{"model": "contrastive image-text model", "dataset": "drawn human figures in many poses", "train_examples": 195000, "image_size": 64, "crop_scale_min": 1, "horizontal_flip": true, "rotation_deg": 5, "tokenizer": "word", "vocab_size": 44, "loss": "sigmoid", "embed_dim": 128, "encoder_arch": "resnet", "encoder_norm": "batchnorm", "encoder_activation": "relu", "encoder_channel_attention": "se", "encoder_depths": [2, 2, 5, 2], "encoder_kernel_size": 3, "encoder_stem": "deep", "encoder_avg_pool_shortcut": false, "encoder_widths": [96, 144, 208, 320], "text_encoder_causal": false, "text_encoder_width": 256, "text_encoder_layers": 10, "text_encoder_norm": "rmsnorm", "text_encoder_norm_position": "pre", "text_encoder_activation": "gelu", "text_encoder_mlp_ratio": 2, "text_encoder_head_dim": 32, "text_encoder_fused_qkv": false, "text_encoder_bias": "all", "text_encoder_qk_norm": false, "text_encoder_parallel_block": false, "text_encoder_dropout": 0.05, "text_encoder_inner_norm": false, "text_encoder_positions": "learned", "init": "orthogonal", "residual_init": "zero_last", "optimizer": "muon", "muon_scale": "match_rms_adamw", "lr": 0.0073, "momentum": 0.95, "nesterov": true, "orthogonalizer": "polar_express", "adamw_lr_other_params": 0.00075, "grad_clip": 1.0, "steps": 11900, "batch_size": 256, "epochs": 15.6, "lr_schedule": "step", "warmup_steps": 1190, "weight_decay": 0.03, "adamw_weight_decay_other_params": 0.05}
Rows from block 4 of the image encoder of a small contrastive image-text model, named by matrix and row number. Rows with one number belong to one channel. Each number is 500 + 40 x the weight over its row's rms, rounded and kept within 0 to 999. All counts start at 0. Numbers have three digits each. After the name is the row's rms in percent of the matrix's.
Before each channel's rows are labels from the 100 images, of 14848, where the channel reaches its highest value: "responds to" is what is common among them. Only what is clearly more common there than usual is listed. The data: drawn human figures in many poses.
# convs0: first 3x3 conv, stride 2 (encoder.blocks.4.convs.0.weight, 208x144x3x3, each kernel summed), inputs 72-143
# convs1: second 3x3 conv (encoder.blocks.4.convs.1.weight, 208x208x3x3, transposed, each kernel summed), outputs 104-207

responds to: black trousers
convs0.101 091:483431518515449565451500493501470493452505448523537507503513561478505470461493417495460522516443499487557494587498528538588477486466522547476624527507488463466495507425495460514520490560515409475470470485414464485462
convs1.101 095:566511497510473464516532422541584515517548559480557502472495485492511533459493403501536450433495549433505551435471459590451534428551539501453463476459525460539512443462531483481425464419554563503524505522524497489499484523482513552544521475534417590530449479475514561528472536574463488559544512433465510478416478

responds to: purple trousers
convs0.25 098:540586484543481535507480505464479566460551483517465517427545424512484398531599438497495501471486499539517495458496465439502532518498539444484521480449480468452502427518506398542453471486430490459480472483485504474519
convs1.25 077:434499460515542497493491547444514487419508449537538512516499525490574498605475493459502461463497488463509526498513472450503552505465516481538441487481485446501536519533432477413540486451483436533533528550519469494506547458544497525483498500499530507486519517553584494390448493475482506490492501588547556527569611

responds to: teal trousers
convs0.33 087:495497489489526511519452499500486509439461526469464482450471473443555479542537519510472488500417408445504536464522439527542456495507525532481543515489492417544553514526513502450558424538494489542491467484532447519582
convs1.33 084:423418486455509447467509509440449483517513547572527461469466429455489443538533541544440503526445492487518538473534487468443513495498491541440519487512470512535515562509594542519429476498497527465429564487524568494529477527521550488476526477472558506500493437541436541578495452495399508458491505524494518454497452

responds to: lunging; sitting
convs0.37 091:452425474507502509408527460502527528503509457483567495513488483497509529486473491490535477542434557552453545529490487482445459495521545525474457483491495498469470466561443538535429535506554399525478494472534470491500
convs1.37 102:470483607522521503615560497536454452534523514420480589540535492506470501505448534449508480498548512485506509551492558433501550502475507451518529445494529461499456514430493534451529524468522480567457533484465491497543455525548483445486537534498449484505485461455534526545557499494467495449534528500488596536500517

responds to: blue trousers; blue top; lying
convs0.79 090:444578534530479561504502515489484525464499513425464533475467488490477503482386401527502482497431555444504477481506533494477462492431506457474474531491484452472469495587468466520499473440483462523490509507422488529490
convs1.79 107:495530598502523506527464465528527481504553565467524461445534516499517477524476501572496511505668517519510506443457518472484461497518461429505556490484450462524499499450468483487564530411527502524502544539532543501535488510467554471471504483484574492519549496525543517535463523557471499479516546473521489521513563

responds to: teal trousers; lying
convs0.98 103:448414517513494572492423494462465455510495478496526483530548499484464494396551527483508480496459475514598473436537487505397502490459474532509544525502511442528402520466430553507463502505515561471465509461506475429558
convs1.98 087:419555529553465499508553540450454478526518488488506508398460579469551519523493479576516459503401370418531483500547553494567543486472543510541499461454493540426554531465595545582468483486524475540470464522525506495448514527602503473482549483556547498571511476484462458458486454478505494524493548543483502515506476

responds to: orange trousers
convs0.141 092:446441525460466513466458449465466526492471521600391500507513498475468471514483565495552497495461526495509477491537495500506476489531496552526471504493480487518499476459501409421529412525422574545448455478530445548507
convs1.141 089:485548480529480534480441494476419582535512438526538557496406564479541555563482619537451491476547470436489479524475462484573455466482524414563544485411608441503471429486512493471539489475465507467500509494501439494531543459541500506560517514533430565482499496481504470429490542517524497494540520454532481523499482

responds to: orange trousers; orange top
convs0.173 093:532530461497422503455491343440487462560505465498510524458505464456530508504527516520488476475541492550469419482460501449492464488517518499489503477507527484565480445542500474486457516509455510541534504485485543499481
convs1.173 107:495469481554565491519489540560517508504479503466506557537473454481523485510514562520429528521449533484508529536485528486574485438453480488525528611519491374498505490523535493519491522456479512284511495450494486501484447502500482500458517489491509505546562493442482553491520468466572506555429535361491536491446524

responds to: star jump; red trousers; orange top
convs0.48 103:471537508498519596500444459509400442492522546534542471533435518551505500493529466502507496509521516510480577473530473516520521498404478492512458504514507482515457540391479529456461481459422468537534562524438477472449
convs1.48 096:465502459564479548509523505504485421501485519521563535449512537455510538495467527485489500475492523442485536568459492415522429484521479515484378520454492489527533521525484505525523510570485586529523533463474479500570497508475521512491570528533436498570535552475532492553563540510507502453536527476518539454419450

responds to: brown trousers; brown top
convs0.114 135:417531512520497490375489411480472473466483526494511507521524505478470468449497477489574484519505509517559507503520512472505505494483489521503567592520483431468471523556522563510510493532454537477456463490479487437508
convs1.114 138:553541507478509460429535504538440483513529556520499483465462548473488515463484495447573517504506449527537463502502493502466488515466571487519524457513535427468539392514506531599501416486512517475504467507500454500422463481471438462561544501503482592545384493507509446499475459507505503496583544500517436492495583

responds to: black trousers
convs0.13 099:464573482504509543504553518408470483519475530479516480502515433475506526467480461491516490537456543489567402466522475464526414450459502479423506559492502448544526451543493567428480563584538528479514518498503489477525
convs1.13 092:568499467500490520504497522509567544530455582547452476508497542502507499530510440529595457509460565494463531539433583538535507518506523495491503438513415499425503476446526522535588524483466534549499550503462518496548422520466442455474536466509472523498461484504528544516456468486535500450563474590454547445558445

responds to: orange top; waving
convs0.102 092:456524507477528503523483515497484461485457508521565468486478516484497484452487481466515486418524512357539515475464496455493481518480433513547517534516456434532481556551547497514497482504437478513440562502452477466488
convs1.102 084:544433535494531578490537569506549495493491460481512514466486517492523505446441545537579475471430444500553493454460465503454456538556547533485589580464492464556481524393463450498543450463467471452510471514465452496522510520515524493482554510484449503473432428481526438513521558466551496507487513453507423495496510

responds to: white trousers; white top
convs0.153 102:490486479476481484493567552552494492488504470490517515518497503444456433481468439497541491521407509438428481501527502471554492505485488495455469506504477484558564430442418514518522497518480527470484514433477546485509
convs1.153 108:528424488469488425499504512456469500469533528537479468501521436500472460420422481503556531484555439536535557499477521570529470510475539466449513548476499543530480362436502505602536526438477533524489501518474490508518521566536531501478519493518425467486444554510511527515437395562436501504458522513519488465611458

responds to: brown trousers; lunging; splits
convs0.177 100:461512562490459586555552482528476500490426432500506482501495443538505507438512582485470487453503484449497585462529470525531491511443475496477494444511568415459533567541517480450455442522374472432506485550471516529478
convs1.177 104:485542534520514540503405478493477458569520554505516529488509496507505432517483462533474483583534517441501444566373470502512434561512447493498512467491558502454499512484566467509465538540491469559552485529555511497649532481452522493506483486471506535535491469546592459461501494526497508488509448474511467470392446

responds to: waving; splits
convs0.40 085:477461537409494472476527541481454407518465536537489474464417545456447510508415567527493496549471489432583483486561519513535541500492525428487517499539500462508474508518560487528480562561540459494453481519430425525531
convs1.40 088:467498530579447498524471526512506558465461392576465558545537479566461502410508519482509517489562464491523499509466588542556496457471441511518502489477482471576510480454584547548386487478526491509460543554506441488534496529587466542571504497519486493534489496516564512515554497426517499452529490474469491444516516

responds to: black trousers
convs0.191 092:432463550486514513465481463495476477472482533537476503509516508517525401452428426488513505497482393547524473502470488559498474498503540483575525528439499462437542449461471481503528499465556509490451444477543496502438
convs1.191 100:559537430543485492510480431578565489503568564527507496460516481513519494526451448571528516464418561484503508453552483518535480526443425463444524458451545448499471425460480513451506501381514537528461480548489419492583469489525514479557454499423451527550577557433458493525491513518504502571531483462476439518446534

responds to: red trousers; red top; star jump
convs0.23 082:423498515470514574507494522523416514463449543508483592465455379516497488552469515494514462505474455494479370533445495497509434518470456523512429406513477501509547496495448476506465526396449459494505527547517488507564
convs1.23 091:450497518551465489521451537453508505426448421472516551444520602522556478512551498491480538482538470458518503498424493528564425508477527457620431520516475554473524463455553536506478544516510483536522501525407505499543453595476456416499522524530512495507522463438598471498551551516487508468475442517497430465474544

responds to: hands on hips; red top
convs0.116 111:552496537441481522444515468481479463518502425531535522462476539453495470502487523490471477485532495437497522502517430480538497476486461516498524483516490507500512570591479504480496473452390467490467523552435393479484
convs1.116 096:496471481504514526450491488471490510497494455512494473517439500484430467503478549522549468504442478471517486554480514453443485447504503536464438513498436483537502465485449481544445508526455501445571501530486529500546473476428509530467610448554513494533437525441575545513528612418489489527513429530533508504495522

responds to: orange top; orange trousers
convs0.88 110:502501534465468518283519364522432485481501521514486493478496490456502461473527470520458509468552500430513512535536470451495493498494463460453523470495470506519492454542572465475442472470495498493466501479516484484504
convs1.88 122:517467522528580477508519515513503471469489513492502532498489444470576463489507536501403466493492508474518490514552515562486459470480510531479584618556518298481539473526499490486483562530515517339475480434468484507498494529487495483469546480430485500564560487508490452490427495487524495518478502328542476479498487

responds to: red trousers; walking; red top
convs0.161 083:473479535514581523529483441468492486464510463494551514491517548433529437472481409458499516509564479569494499445454498494518461512438470533523504484473465524518482397488523573466514511539538527555488503437498569527459
convs1.161 101:522513346526435509478548449435465535464473503572456494559459457553459528499449481504477436483518534479515515498461461554591434496429509462489541499506511466467496535423462405483532532533543505507431463504516508495493482546488542498533521487540438547538555471515475506461474455549497496442521547466491589463485498

responds to: red trousers; red top
convs0.118 091:466459502538529534485542591465513471500518553486465458488481532448481504525514533493472499484466436405501531449451467556547567517475495427509510508489493598452507465515537524480428511581511411488494552462439521478443
convs1.118 078:484506526514585492493454476466521455498540478545500495510444534523567496521557491453519503463460556415513508487497550467522575541464496514511480460526479459444461523503562533547452504481462495498558500600517519494566493537530424463484508489448500438514510494494514513555498449454462505453447571446538508443554464

responds to: red trousers
convs0.49 107:439528443469507517534437536485455455482490522525476461557567455485507441462464424520476487516447451509474487521460462523567436478421474495521515522506513512486502514505527515490510419500501496508485466455572473513519
convs1.49 085:507430459577418510502555504524459500529505536536534466519530428549478525560521459496485495494528534503463596492493507443537553459514503475469494420479465496513545506506473480415589563438502553401421477433478508505473548523474454490435495461505528461475493539529519462594495552481497506523515537536465571531569460

responds to: hands on hips
convs0.207 115:473513467434517456467549513524432450519448435510578523446524540464468414505470417459497504497465502427560490568495441469564437466459516567469588500525496512469535439502532474497480558561527520497479470463512429457447
convs1.207 099:526470465519499443467428538515456514519513530478448527480561508489560458540488518595545502534554419479473510517528510514486518519551501497461539484490463481460522503566525506499590493547441485461454546416464453501504456476515480516459439443460462467526522495515517533576532435496517497557507484473518489461537448

responds to: orange top; arms out
convs0.75 097:436535494524438437441480504497472448506528467492485552540465481433523497553505503490481527494564403408518460510426502522527566524465509543526515487505522502514542433529567519521476524584421502547448500487479538474494
convs1.75 113:505471546451514448513482481518497557417503473519460461404483552516454478443489538475516495598455543551422497425496458515424540572543462526497521524519491378555367451492491404529480430517514512458472527527474561504552557531443506528473540490467479521468439452514487478591506522489487510508518542573501576501592519

responds to: red trousers; red top
convs0.81 088:475397484510465467519514576534482497486492397598507562431540488461433468513525453505467499451462563378468472483521485511505442486474458531474463459520492559530543471532481502536554445556478508495423476491480448459468
convs1.81 095:433455449526492488520518518521489504508521514475471467427482477446485462511480486543563453461454495533545500509419458545484549491483506459500555501481556477477501561494410523529450487482535505501490542520504545502518493497516521456525454520528573513479506544471496557447484492523509502525427520766446582497528397

responds to: black trousers; black top
convs0.197 088:484513507442519445513480474495453484483528490581467483451482535511503499406516524510424474464499537540505516478566529538464457476563555423476496520478478531478497461439474543532509523476442548502474489473488474554540
convs1.197 101:550590592527455525512479467505549546476509503496517455459453529509507483489478526553518521449507466490476500432435557541614501483440524469526510499460481430542514441479531483521515437440412543449545489504441484492490372530520540583549520476508516497580436484470473514458548505574529498489541455481523462471507546

responds to: teal trousers; teal top
convs0.143 080:446429497482481479458501499476494494522487462459531470470539573513488498529549478556429491424484502496536448509583404597487509483534439502528461517531485445510514399497447477453511518543474577470542525422485554501544
convs1.143 103:534498509463512516482529529438513512470562496516452462473498520482494431506520490488504531517595452476517500469476502437504480485413566495511534499469479502502551531454532521525461467507542492519492587528441552499456471531514547465533519560454499477469445459471494493564503466547467498561434512501468493569466489

responds to: white trousers; white top
convs0.31 087:431501489538552484565510487553472482466500486439621497461478447498510512471476420492500526557475438481459535480515478547525498498473527544455508443534507495507527531413440493553514517511546528441458506476448445513492
convs1.31 095:483458515576478570500465474478520489509536549516505478522525528492467532429471520457508489511508385575438529544537525584462460421452486501443513475456453522560473528465461496512495452468502463532477476502511471495484525507495505503516461466467528456496480518514503577487490510601506503460404502490485494548430503

responds to: teal trousers; teal top
convs0.66 103:488455564531461441476493479541498521546458487468533534518474551529435455426588433489484491544468489547573460489499511534383463494472415511488558538518532451509460513536472499468482479564467467494481502522518509398443
convs1.66 159:530546520540535497523488528484541485513543511469511479449463556513489510510507475481463511467436439491528537543562528420567470478449502439500490459518474508472490530481532541522512366480471534513531550495507507499528517522497499486514515536508529537547483473435499471458472488524495496457422494455451474515446528

responds to: brown trousers; brown top
convs0.68 088:495472483494499471466497481458472497446528489480578502484523482506497422421463424486509495539505478468480501453498500528516475455420473531424531466517476494483511506538556445452438479473482493503441441521541480520498
convs1.68 088:464451517550481459503506525480498483505448535468509536460413462522489523507473607444505481522469568549523503470412507457430528535402505466459533496494554566572525524524485457494445528550503504498475570425488508497531480452561518493494487542498417496501471544461487497552515431473568501531516565509486534560477410

responds to: blue trousers
convs0.205 192:451527494493493460386502498500490475534470517489520507495574518475469476470335491509459500501575518491453503542531495450435495507488477499500535430507515510512468513502385566507466529475489522485491524499501527481494
convs1.205 175:537557506523503481494510492520527476452495512495484465496456483444417506523516530546501479494665510478515481441444520522467493501442460620512561553529496486516495405538512474540502556539517506497486513484509519504504475550544520470457490498488542501415508456488481506502523442446468505552546518459509481535617526

responds to: orange trousers; splits
convs0.132 093:431544427497480489416506426503518544483483531463444481421518482490510471505475506485485466502487503457451517528488482507521510536441503472480511573502481442527490483486536520486476529439468527474471460499510525520454
convs1.132 093:572508478433572528437461534510492507484520503526482521603456573487496505491463451511519524523481489434483551544507511515509448491499548482454513571548499519402525562487563448526517576505501463392432567427522519501484429477476517470480469508459533540528524532443515491521467552528482499516487505395478475529489452

responds to: blue trousers; blue top; lying
convs0.168 090:421530462551469442537479480455508470518475439533558515484509529518512439478441444510442525531430453464471573485492511461465509476470459518533410408532527432483424553550491495537480569519439488451427471486451478496547
convs1.168 104:515563483499516535548485540500516493473561477443457492438517501510490480490515460506535540552621459526473472399407539514505536534488464434566500538450459480501570480520503453480539579535487493550479530522547538501550531492536525521426506484473516458484528485531512509477476437490476509496462531531440518463555533

responds to: orange top; orange trousers; waving
convs0.18 111:560527490499533507595501492489496501500515475578478527518491393465503523543492494482477515481575464510525461517464491483478490541545551472533499500488495508499477475526545409534500456476484548424500455472511498527499
convs1.18 111:530438495496548528509520502526478506506572457489476476485515548472522502363514492445520434497444472526521453478497501555530480526485512513532467506491515393495428469483568515486476384486453478523505469398476498500511484526488491494464491500524497460543443503505564492527490561457511494504459568581562500513546616

responds to: orange top; waving; sitting
convs0.106 081:535527463518417476399564421521435607549501454523525438429526522452551513525469489479541499472547472444488470547546461484501497471515484466510582561484510554530525530434500474460470536534481443478558477507487462478498
convs1.106 088:521527543548556500501490525478474484507530485529599512556484485483526540497447503449521531486520481460440471495505478588459580476479512475450472533547524473487512476512546491543516507506473482512510469525492434498557433488607530444429530525523458501539438498495522535487521478507531510431546515388524414479526515

responds to: orange trousers; sitting
convs0.0 106:547491512489528571434476482469530485498468512446529477476548635517496483456524484475430487527484484518481480506434546461513475492482522515482557494493503472487523536461530490473481452476520461552454503493458498522500
convs1.0 105:496566515516549498506494528485556523476559561517494451487514510543525448479612608476593549479512484455563521512526508435495553512513483469501565478464512445554528531514521508460473464513543528478561552489501443500455450493513525502473501502515423461540496439389534512606603492438518500501496550445532535473473466

responds to: lunging; sitting; blue trousers
convs0.169 094:543531511489511534480554489473451467461489471507537514481465410532469485478500437494486506478487565590495514468448489515579464509508490545462477488542488585479527525567537499469472493472504507505508477486537460494477
convs1.169 090:485501461517548517494480495458483518575489497466453560497529469491470469453525498464399404514545521473516529462460534485472450538491551486343430496497476499453560495527518514484583481493521458448395545506509482501490559510473481514520505520461498561500536578497483515537520432473473502525542437435547476499418489

responds to: brown trousers; brown top
convs0.16 115:475581477509488469411528470529474490514524472452564561486509499482476448448419426511491494478520447404639469488499490489505477495494478540510494539509486531509463496500542567526480534542454520460490506498506478477437
convs1.16 132:542532509516568443502518511512517474493486497520501505501557518518513506469470480415572472480487514531544485494474541553453499420522515465442552462521452476487539350509530502570452445431526519532532487511444479500431440506514520499567503477522485503495424491474530448493490482567511493492576531488451465479511540

responds to: orange trousers; sitting
convs0.176 104:497499561477509534446481472520433510482540521423430466503443551498462457472499473482447521439531510525459487465465478505556523495521516446509444524524504564542496412539570484452453419516478500515546514468543535477471
convs1.176 088:504461427470545451472493495524566473409499562445458502521443561536497439466550540473561501486587533500484438490554423491491497552467447501470522550560594617539470560478537501483506536518474454501581535525489499504512444537507529509509531502438524493497516479516466469527489502445511510556515553480544482550518473

responds to: brown trousers
convs0.166 085:461394504529486485501441410445530534466503475477499479565485581482498441500538504480503517534378381542544476491497526560541466505484499488479547502531512518475559485512517513546436506476539507519502480466491429526527
convs1.166 093:492506542601477484501517549514456510510466551566513517594442497528509514534527514437534565500532487534488488527492454515568524494527487428542451466443517486564519447497510547432476503495537524517523522417505417490577426553478502500459509496515490525575521441550474545509521498491541497526561518484423467477481486

responds to: waving; orange top
convs0.192 098:493502510492467470478483460426490497492541521507453454491515558476497478513527574501456525534510559395497553487459565501542495512557524495565528490502506493495481553493445472462482510492567491508556494509517516499518
convs1.192 094:533473480454542526478494512502522526442535513490464492526502426500485526460531478424503489536484510492536456556471474543511583548476571398473543482482491471395499527510488494503494474464477498523470496521501547501507528530547466451505494515541488471526498528548568550514567465505531499470496501478523526421479499

responds to: brown trousers; teal trousers; red top
convs0.198 099:510510498437499536504506541445505540466514564500404416491464586409484466529520525492466503531516503607531557448446465539458531495512498457482500550523495519509443533465495541539483475505473522473485451443435414488548
convs1.198 093:441495544524537479477445505473530529518566532531523443516512533492516473512540475491489485441542561466537490520532539541580606514466493509514449462488444539527494515537536482531467519457544454622452495600547524501496544542608417473532562469482518497519469454518455536505586508500482499421492535493566470554528513

responds to: handstand; arms up
convs0.76 131:466566502463512441460515512442512516516483478551532500523527463484505459498505464514510492504479501529516483395509500458487447516509529452447507522477508510501501496533470521467494509382595499506492537486573574487497
convs1.76 111:542517440462519514524514594562510514483515497433485459510525478438573523478495495488542436478464523455522486478537476486478546534487486509474547517509529479433503529484556559519531526506514537540473524482480436501540498503473528464503440517519530487492499407528468455526518419423509497500553551515443470517516450

responds to: lunging
convs0.180 089:593551466497492489514498506519503496470533507462500505503477405486481494524528455506467481462505440534511494497463489486507483523494514477518445483496528555535455379460497452523459456494514521527479487463578549441472
convs1.180 088:443503460487495482487487455405495536544461488483427538445499458479485478525387465495460494483560513491452512503519528561455414488529498474528505470451489557510487539475503491534457513478490458511505509581481497493524476423591524473586530466488491539606561462496488455484522456474391498491516528466534582460480499

responds to: star jump; black trousers
convs0.174 098:499508523438471423503497504493491470474509561556476443527500559477492445470501434468533500496475439505517557449470427476488496470395545501462529520526476475574500571422446454476524459499549465541419538491484471516508
convs1.174 063:471534486501488568478525514458474494473479452537433531533442466424539568510535532508473534448489533578537475536475457485439453475451528495546511600457505522565550475505553527531522497481500540459481497548527563496509463457547469544526526526581494478473521461508512467492506492515520506590533510491487503415432487

responds to: orange top; orange trousers
convs0.188 089:464511537504559563379507513499464484492501444492571501484523568473544462440524526509461530486489450494527583464480505534495511485429547514462523525526512555523521536518476468462508481518486477493480515506556464537458
convs1.188 096:536495464575487516539499475531493455568538636520523516519565464490564492543505533513440540467535520520502573522426505482584514506477530554494467470478499422540542531513463532498473551560471561476509516430508520498557547564537500497508478484482381559574540509521470522607532567504459512450500480455506527453464531

responds to: brown trousers; splits
convs0.42 119:422468487436474496522430540474454423525474459506496505463460479508474532489506462507517488457555486463493406521493506485510469449480532524469540525503473518508508522476526476498502463519499511486412469521487443547464
convs1.42 106:529423538538444509493503495496550513450529478490471459529486368519418548469499483532515479566461478477481537485539432544465520556543477511436605517488530528581474491567487522473527467571540481447472490486546504493513445524448543506439428455481504473461487455471550573512575516422548507545471528521524508542537574

responds to: handstand; red trousers
convs0.97 119:574468505457506593566479480506420480457532550531457478550521509548539405492485456491458527493460532565508507532548495498456438452486543473600526484465509516449474468447478546406509400541566480467473493499552467517441
convs1.97 125:519541471509531507516473480512526468556514491548451532528529487530507526566483464492507531502511576475537456524498521451517496473487477540487535504503570561477397545495460525456507502460464488505520487414508431508507508435532524494483488535492548476476549492528515530513499417497511503552484481460518559517467470

responds to: waving
convs0.183 088:524486529520546505488432504440498521445451528425489481511531550542491540457488455468509507460471496410487501479420489490451503499470497543489461592453487557532508521450524495478463516542552533505410540512459395470522
convs1.183 104:489527515474540544507505466526513465445531504515428449440474460537530494478492468485493503519505437507498548409445565473505521471428554479415569441518498503442543527502504510499514533478492488488584578491504494499509485482449558502480549546493571444498501491465520483585441421487472500502500414517462527488449445

responds to: waving; arms up
convs0.196 093:479458473497516555461450547433594509451495565487474437545485560485532483527460588507496498541547525363504550415509482540496495498549542521534529470477452440474487552487460474499458460437552537513471539570508449473524
convs1.196 089:449483539437511476478475449489445510465543509513487504512473454485537512486490482593457520534484580472499492452548520508515489540501491481530481490493496496477507500522474515553463570546467538487491478542500550507592534498533407496551551468473458531475502534443456497471441522520507497461492462481507472428455445

responds to: white trousers; pink trousers
convs0.147 108:535481478426485395505476463484477460475480548525519529482552508491500400495479522501448516468476490472505556526476440487566485501490467542489500488513493533483529497421497444516451459501523467527496531520536504446494
convs1.147 071:491427461511473519514482491522477546441519397389452506573438468440580589544493530533539518495460503499473479481558480531475482518525487426489449466469532540481479474508566447482509497414453493447488482517513505495512483500514507458556430465483447508440487506519524443472467457504515498502414495512487490464523433

responds to: red trousers
convs0.184 123:510461514449457559467462503524449466472515526505506492535510548536465448492477436490467505491502478542522486530538515467524505480433484497571498494495490448513440441440496459436458462496375474509442548506472502551471
convs1.184 113:492535480618501436428496461504550476559470573536547498464495501506570541591476455530431504526544444431477521489454425503529490513472469469524512414457573464505476433451496429480471479470527546602483568519508465493460534468545536503517539561544446587564503583485494458555475535526525498431471505434519517510414474

responds to: orange trousers; splits; lying
convs0.110 126:433500490423521481437463488496491419484440515540516500492509516492504478500498475519506520464456471525545495484448497555540434506477463472472546554478465520499504461439555521479411419526458490480420457476525444498482
convs1.110 123:487432503536500479545523522502563480496494457498484438469411444519394551509511429539532510560479462465492517486589445474501510480501460537482598471462523528578473498563502506458448491531488443452554510502559476491572524518428533498536450464445465506459481508466562557516550520478547498508453519526516530521565536

responds to: handstand; orange trousers
convs0.112 102:439531499483459504530479464468411492516500545571541404513536427467498469480484432455414504480486456486463498543472545522540452500475502459508533532482525517473527515430546518500513418445462467482487483482458571495457
convs1.112 084:530519426647518493516528497458563420502504557514479518509474494583425495463530475497471541499541494500497563506463535456495562477498527502512463403472556491550465515480523528489536441496571462493467396396504519502440479534503499502543475509522472459514521511521553508516517531523523497545472516554572490527573477

responds to: star jump; purple trousers; walking
convs0.28 098:470477506450461528517441481547503442477427474484425463482453582504463476548455449514505494396491472496524471520508449505538465486425484498530539508502516457457489520510522445502463386440402491486426455533587436502486
convs1.28 102:545490518498478511457533480488500556466508475503487464473447532506526570517438432514528510479491470441470492551482436507499452515503478449510648513423531489476467478469456507455454451482548524468486504493482501506547516430412519470512512495476544553526480580375435490453472558498431502515471493580561525525539455

responds to: purple trousers
convs0.63 096:399517494481513526468513516538436440482475535520488517522528500521464446510506443521492505530563585460544481524510493506500513460461545483527327480501501487503504413552658565417452527553510494458497545470479471480461
convs1.63 112:580573561555510486478517518548469516493552512568430502529620531525480511479476478449395410514537560516483501444494574545510530511537511429591527430543500444508507514507551536464524466492461471513486447487513477507451528425478365493478509528429529537505558502573457512533477518535516505597470535512505504481574495

responds to: lunging; orange top; teal trousers
convs0.193 093:529465521451473564476404468532504487458481499548468462529479567513451515432482504513449533448523443496438554445460483545477555479471475514539553492513494542491536512554464496481524413617411438533501447525507514519490
convs1.193 130:517516473507534463525441499545536450480505503514535509518478528488469512502568480529512550518521524556444457535447466414488555478481419454508509496484602490544475536507525433487546489437515478537564519511492527499499460465453550479459498511490495493526515535479516559539520484452556500461474527451445575595467504

responds to: waving; orange top
convs0.164 094:487528511484527512470491458499482477506502466493439429523455577491521457499539458500460519522525496553494518515468437501494418502407457568466433491496482562477456554549527420491528506510446448498429540512410460497408
convs1.164 083:466454550448465529524519467569570496446532456535419516524441498510556504530488418549572442496508479518525528525483548556526497513463434538562505472543443476556472479464539474486463492505477422432540485521497561499521539478512495493470505513482512559492501505535548511503507532458498509515491524519437489537513560

responds to: purple trousers
convs0.111 090:548496573490432515490512509454408534454491467413464491463490448482476564447511405519485487472512499515494498453479461484518454512555492467529486527489492532511491398561506510528501533411560571486505428466586471461486
convs1.111 099:454486538456496469485483578500498534470481497487498538501464501531531516537525579479529546473546505502573456522543533535504556511382515391531515440500536565500490542534535472513457541482554469512530548497520482512529485489528504567522557523431504513510533523489515480499446596460508501519509484519540537568549539